config.toml
image_size = 24
targets = ["third digit"]
num_classes = 10
activation = "celu"
beta2 = 0.99
final_lr_fraction = 0
Rows from block 4, named by matrix and row number. Each number is 500 + 50 x the weight over the matrix's rms, rounded and kept within 0 to 999. All counts start at 0. Numbers have three digits each.
# conv: 3x3 conv (model.blocks.4.conv.weight, 192x96x3x3), inputs 0-7, a 3x3 kernel for each
conv.31:503513500489500449500706621570706499505498380487585506500473434537500500520530500498480493486559508500500484539500497500504502500500500500500500530482500492496500470500500497478525417496492500502572500496500515497396
conv.32:502511492500570483519528439500369444500452503498500500500500535436500501439512500522495495480492500503500474517502482500516503500500500512500498500510500663510498501494501500501500500467489507459500479494499552498500
conv.33:504492434500580492416484467500499500491500500500500500393498507500501500500500455528523473495555469494500229500400505503498513500495500500502593505549391503500540500708500499496367492494495500487477495498510438499500
conv.34:500401446526455465519598500500529617492468500500500500500492493445307509500497500472377444524446500494515547500500592500423507508444505503498499490500608500500497500488446488497500483493499457517500498521500500450500
conv.35:500500376499508416511505504447487498497499496500499500500517500516500500507476578500514448495451486475459500507476500521500524492464571503509497500421500504500502516392442500476467503500500500395539461491500512500500
conv.36:504500500568499500507650500368433502552501500500488500503499500501477506527513444519491480537494500503500500493509500498464489500404450514500462481468500500521472524546378459482500500507493479510502500429522507503502
conv.37:500384500500480500479469500503514500458505500500507712514496557500554500499562555500504521510502566499500500501503502500508510500500516494500498674500500505496476493500499491486471526498409500500500500509500500501500
conv.38:499539429659514500500431427504500507504512434505511500511500500506500500500569625501513465534500499500500495527425480506500499523552586500498522500502497552500500500493562474485353714499452356361539503492593550498482
conv.39:500466474502431438495504351501500741447500499521506505406582500498515542500509500490492495500486473508512405500498512502426539473445558486500500470650500500500500497504569508562502516490500500500518501488580367500520
conv.40:529500468500665399472500411500499488500518446455626481535485500489449498467500494510454406411484419499475442497500500491488470502495500498437499497499491500494505501456500518557476500500500500510563495445511502502489
conv.41:494522489500522500506533532500500601511502550491481504467503501509500554501620751509496627563555533500505513500500507520497502500500500500540495497498500500508499504736500520483500501497420539490500500471500498534491
conv.42:369382443419472502489500503480500478554524461565481497496512499500530510492501496495495389508500497500501500591501500503500497495507497528500481483500478518441440501500500504502455485494500508500495578516500503500505
conv.43:551522508497453470500520490377500595414500502500500550501503400500504507499566629500490312500500500498501526500343511500500500509505506421500500496572500500500518505500499562524524532493499505500541550444500542494507
conv.44:521500526504481434500500500499500500500499379573521500460512511500500501493489489500500498500487725498492498500476498467507497500500507506500520524468505436513499500500496500510391524500495466481500510437500544475503
conv.45:500462500500470488501500526459460490599565503559500499500500680501498527496523522512532500500503511500500547502458495556535583500495473291400491479500500466500470401461500348498500498498493325500552419418506496359465
conv.46:517481497500500416500474447558461502471488508500501500500500463503500454589501564499494500499500433498410472516488500552483492500500603361603500477499485499547497499615500504500492530504500492475466566517500467558582
conv.47:502500501458500498498488503497498500499500441452501480500502715468500500502468500512504479478500441530500663498487538446498500500500498497500500501501500500538513542505352506490534498501536500496550497492501500503474
conv.48:500565728436506493501674599500499510505384501497500501499500499398500520500501491464500497500494512492585500506500503478500501493500487621484485500564627464498493539500439462534538455487484501528536326486498500500504
conv.49:474491484459508500392647521500498558500428476508500500520429488480496504500500518500488520470564500444517510545504500499508499596497500500486500500485680479548544472473496495532737459520494489503500393667502500499500
conv.50:498500499500485480500470630500500500527511500504500480499498493500392485500500519506479500539500560499499650500475504506525509521528514565545500530493500474500472611548546627500510492502500513502512520514496503535497
conv.51:468502498523573498463464467497497528503500493502555607500500500535487498502496500512544500522527501500477463439500499500500500500500501453455500338500560477476513500498473500503501485473488500512474475591511500515516
conv.52:501505500500499524458660498497582534497500492546507500523498495715506497590506496500499488506500494487500472494500500498469458642488250489498499515456461478449499288391472501498501433489508500478500500498500500499462
conv.53:505495500497507505500504456492539500500497503499495497495474500492482494476562500500477488495457390542499496501489481500492491545559500500500465527498442536502483528500497501500505497497491465500544417484500731566479
conv.54:509588692504490498571499500538522500491500472512540528500500514527498489504505499483500500511564500500485500500500498495499494483500504506480500525501504667500382574499489529500465482485456515495497498502482515641527
conv.55:483535500500500446498500538500440500544508501500501509500514500503502500500503835499500494513504498565637594504416500514510500500501500518500518544493500509490502513500490500500495561500468465500500500509493511500497
conv.56:501500572509499512536493509438504520500497500508525500481500702500427491500489500527500500520500371543500504465500500495500500500501500534513500507500500500503502550500498513490500502500500500502491569500502491569500
conv.57:513500509498500512498404485500500500501500500494500502513500500569500500475496430516503500492500500502500500540527503500500500500499499516510496499505492500505449500439500508502497511508500516504500536508500501508500
conv.58:500641476503483415541496500479504466500500498494433500563495480491423448373496465497479263472492445496500500483500502485499500500492524407497500448500508498510524501451498500558500500514366476500500468494500500417500
conv.59:500497488393377365495503297448500515500464337508511537500511500557506500503551571504506490487516486503500500487500671515524600500512659506532529481376497469475501542502456500500514535474469384633500500514513500500491
conv.60:502489498507496500639561494498579508502391513500523500504500500522517518509487500450527509500426500500489500500505500437506538495494501503503500524505469505511500727515459500497484500515485570525509500634515500452500
conv.61:511554500489465500503448500503460500479479507669498530499497542488510489500497492500558498518500477506501434502485494482497503500549545585536531519500501410324480489504500451431442499497515486468540472612660522516612
conv.62:506505507509545512451522502506500484501462500471449500450493678497500500486501488463481693477491505500538569500491499470491500482481459432496500500509500517479500431509483475502514508489530582463508500489506500470464
conv.63:494504483537474471489500500501464400500678464525634459498478497570500500569500486490505402486484500487497513502517498500500483511698498499480508800494501508480487493500424494500520479455493500456518503479500509496500
conv.64:524500504498582424512498286580419500489498500505446437409505436500500500490467508505500497545514495538500501492496500498476499500500500483497499490500500500517500493559603495484500507500505517421501500462517508500472
conv.65:500500484506536514547525642465496718482408716500465170451738500480496374492500509526500501500500500589481499501500493477497478472500438541516500506500500500500496541463476539494507465397525508472501500497509500506411
conv.66:356507500500500498500511500501466532514500490500499472393502442412496478464536492309572484500500477499532500500494502582433510584497500500512609485584577495501581498634498500665628497491524523554501500418569500460512
conv.67:506503468500500465511472428515504553500500503493500472324455474555516500527491515503495439512499435469490438467496497501500499530506508500500499517500487542500488410499492481497500473500488512555487530565500457492509
conv.68:529502626515500500489629504500500564503443500490500528406500507309391500500495562498486539489499387491689506482504506488484501501500500497498500472500580475500525500497498502521631486501500556504518489499486500500500
conv.69:505475494487500383392500671498499500490492440547501480499483474612500461570594483500498497500499499470494500499500498610500493599501205499565491383495489500465501494512500452412494500498498500394504500502503475500502
conv.70:507501506500500492500374500500492427500501500641693500529500500503429500500505498492499500500400500462500513500497485551503494515500546553500497500485500470479518501501500459425500485483501496500611500493500512513502
conv.71:540493500474493608429503500574499510486500503500418516491500500500506604408518509500510501605502537516496452521500500518513513500497502507502500530500500500499500498498479526500427504496497552500500526501467500485500
conv.72:500500518500500615481472477500504514501492500576496520500498500497317553493478583500499496427497539500566500510500514605500500500521500473500500500500500508500878496494502500504504501500525489510463489504612447538500
conv.73:504577500527501500477469432479563541346503485499500504500494504507487370485500494508568504511486500482360500500498488502500497498503476500500512495500565500464451538500500500443500500503500500510519549477639505539500
conv.74:517476508540500516500500522501500500483502501500502500501502500475500500500500500499500487401500501507500413500478500429466500491482500500512464531501468638494500500498500508500494493393501500501507415498500414500474
conv.75:485500494609443488608410500500500565490480529500491455488500491550532498511491535505514415487500500534499475500498500481203487509500488449493501507526500526504507489492499500500500479495481461517507446500500518545502
conv.76:515500716508431521510500523500421486500500499500500401499495569524496521517513525462533515500460552500500512538511492498500500500502479497500495500500557513470481405527470509500500503496478514507528516500500512510502
conv.77:542523500467506501513529497486449455497498500560914531559461508500500500500502500502549516503506572500499501501488500506500500505500500502509534490510351500505500527549524522498479500500501496483500499461537530500522
conv.78:500417339484461487498500505498469489545469503525498475500501677506492501500444482500500470493497496500613500502646712561517503500500504500393463493499498498500489539500482505500493504487489512518506493501470500515500
conv.79:505498500535765500503437500398457516504434502500494500500539499487500500493505500527427500500499500500342507500484552497500501493503509500600500489498489511500500523534500496500273493506500505407554495477500500519503
conv.80:500489501506503500465502500500512500500500500498500500502427480503502500515500495500492500500500500392477500478500499492500490500500483490501459500500500500411477500500499500491511366334500485500500494617540500541503
conv.81:500481494521490494419416484431311499529474504713505506490451500505492491500488451417484501302473500495484500548498552584498500529501524496502508500302500512507483494518501500500500515500432487499557497498514500500528
conv.82:478500484361488500490467471669500524777496492497497477493456492488409500483475415495500504415500495478500482512506525629538721504497495497117430500500475500491525457423477502500442512503539482500535492499595467500507
conv.83:495500507500500444518500395479327542500547685376489500518508422500511495487377502490508480495499489496503473506500500484497559460479500490500651500499485500494519500515500539317500509513550500463504502508509497507497
conv.84:488438500499500499497500500500664491536499381510519500492510709474500678473493516498481498500503500383499377501500500480458498485498476546444512495500500500491500567510551461528513500500527537500507519496462500500445
conv.85:498506496438415439498492483508500481496485621497621515500493490499495499501498524494499496493500382299498482524496500565496500500500668443482501500500502494176500491500503505515493505431500535500500398486500436503579
conv.86:500500500488488496500500500498736500494500490502500388541489500500500500393495508496457506499500507516518521514526525500498490491498521500484445487514512503489522490432463497507500500663511500508492502424500500500501
conv.87:500421500500499500500500547410500698502476481500468500500500500500613502497592504501487442500503536500466500495500500500502431500500499502500487505498494500500485564473500462492446481484500491481500495501500549500541
conv.88:409432448500500574368579500500546496500500409500500500498527474500446500509540489500489506520534506500779437463516482498500455509518517500499500513502500577489648503500516500509508514436549499502493258494500348501569
conv.89:495503661542500508445506515494500500500464490437480549437500574499510577484677590500509513510514776492433506488479471487503464474496483500500492516472513517508453511491420500493501525500327442492335551497502570500487
conv.90:500510482501524500500360433500500503500496504439461500563517494502497494493500479500500500493500486433500477535500500500457500637482483466504500473495520476420542469505500500517477489520583532505500500575546505548508
conv.91:503496533505490501597519575496385499500395500523429495488500522496648500415486476500500499500512500502500500500500468483493500498488487518512505495512456500475480514504491535536486500489573540529500507500502498494504
conv.92:504500493507499514501501523478465487500497493519578500562673500613518510474500479500500496499507500500505412831499500478338500509500500393495500513496456503454467489500479498533503501517498596502500395493507479500497
conv.93:519500500498500501448500500529585506541534500500516535513379324496397492500443490495465494485475696475500490534508504463510506500501497499501502532500500500500550498500721494500526500461547500500602477516491500500492
conv.94:500510496508503497500486483478503500396507482463478513466480493500494494394507549542536499500501490372451437476502500461500502415482517504505514500539512553506500500485515492511510474522500500503500515518550501641500
conv.95:565501490509501515499500520499492436500484500500421495500500509493468712489500493599524500532500500508480493482458489488480499500500499522518494500517475500500474500495500601502500512481500504474468500500500499497500
conv.96:501500489500528501500545500500500532481474598501501504501501495500549499500507503507500530501543500499500500577500500500497496571498500500500519497502502447499506496500579498524498494513530506505499502508500500501573
conv.97:500491362500495486500504459509436504513470517517511500562500500500505500527458500500513481422448489493493484494499500500500516500500500479500532499495496531500500496484500352458493536521524496495525512514618462493506
conv.98:505498500500508500506500498468485500483471496500504499482498501494500500499499490484540494501499500500500500357478497463444476485474498500499500469500495495500494500500456500482500506438497500500502513514503513505517
conv.99:500500500493506521563503500500516668391402497500494497500502473453485430500500512492500498525472509704469500500519500500496497500500506500504500503510494500573486500484453500500491500489500591500401500500500506471474
conv.100:631460531501606500480491514500435462490455500500433594500477497500502620497473463527480505490500500465500493500450488504447408500497489485528505599500499500457500493564554702500406478505522511474501501501485521487487
conv.101:644500485617490494495468475502475500511500502629519500535515490438500492494495502515475465496421420500494379501500482447498500489500500495494485521500496561506500500500500535500478500538500502537503568500501498495529
conv.102:463530500500497637482440564500501494500501532500512513473426504489484500501500511504506512500472564526533701500499501520595500506500500525508509500507637505586499606502643478504508486488475499556472542449487517422387
conv.103:479500484480488497477655486500430436500432510500500500438500506502501578504500552500498474529510500497500500513500594518500532506500501452614570500529500500500536523833500455500500456500504500544509481500531484482514
conv.104:552503700424489500487500512634514442500500500499500492481416590500486500500475500500495500502526532438436545506513500494498490489500499529500515515500551538500499581515747613500530538500501524519498497500494513496489
conv.105:503498477456496449500500500517505451315439498514505543500501444482508500496493503504492462406494497509500472469499503494526500497543500509500499513690500411500486493497496661538500498483497538457499515486500503445500
conv.106:501490517482500469343460480507500494512517499592487500502463519481497495500489492500501483500500351477500477481495512548494501500556675506658504465494502393406501554547494521514497500467495407476531500516488462628501
conv.107:499464498590500494500500507451482501492474482500500456450507478500501483487496497506506494520446479504478430495366500498492492500480468510530501500506470502501500516503425454500371496464500500498567505468621500500493
conv.108:500565500499509493487500506499498500462497556500500507464500477388489450485537491500485487500502395507521376504487499244490525505646528499509505521509522521509476715533490506493498444260490504534455400405500537500504
conv.109:580533509521500500500502500449488921507494500500491500500500488500500508500488473500435436503489496500502480429491563499485488500497500560543510527500569500500485492551497500506546492500512479459490484498501512493501
conv.110:521497430502500444443500368495498504505418504500513500500487465557507499514635511500500490499498471364440404471483503496480495517612508527500500552500500483475485500585502505493500472496500489500512490477523499533605
conv.111:496480455487484476999394473499502484302500497500500493498496485405492500562500500447500500497488343537473491501489500427599510288504507493500494500471414499500502551520458482493497480455500507500500495500502439520491
conv.112:500500488500500502500498475436371478447500500689491496464500500498457500464365628500501500496486492415484500500503500493454495617504729478500544426215495474344501366495500407273500478500503502516604495500500444500543
conv.113:497442499537500503687508500421501553412503548500471500503521498522465477500500488501500403515500507500478432498456501498500500396433500500516493480497511500498505509508499492500538493483500500508506444524490500499507
conv.114:498475500441500544528522501506496500514500516500489528500481460500504501501499500447498500501500525575541503500513516502500500668500498497485500500500499469505573493491500497493507369500500501507500468444488497500495
conv.115:502500479579500469525422449466500500314496525514598514536467496549500525611500428500485492481488478507450476315458502157487500499478500500490413500504487500500473500475443500500491462500512500504513427500531490642569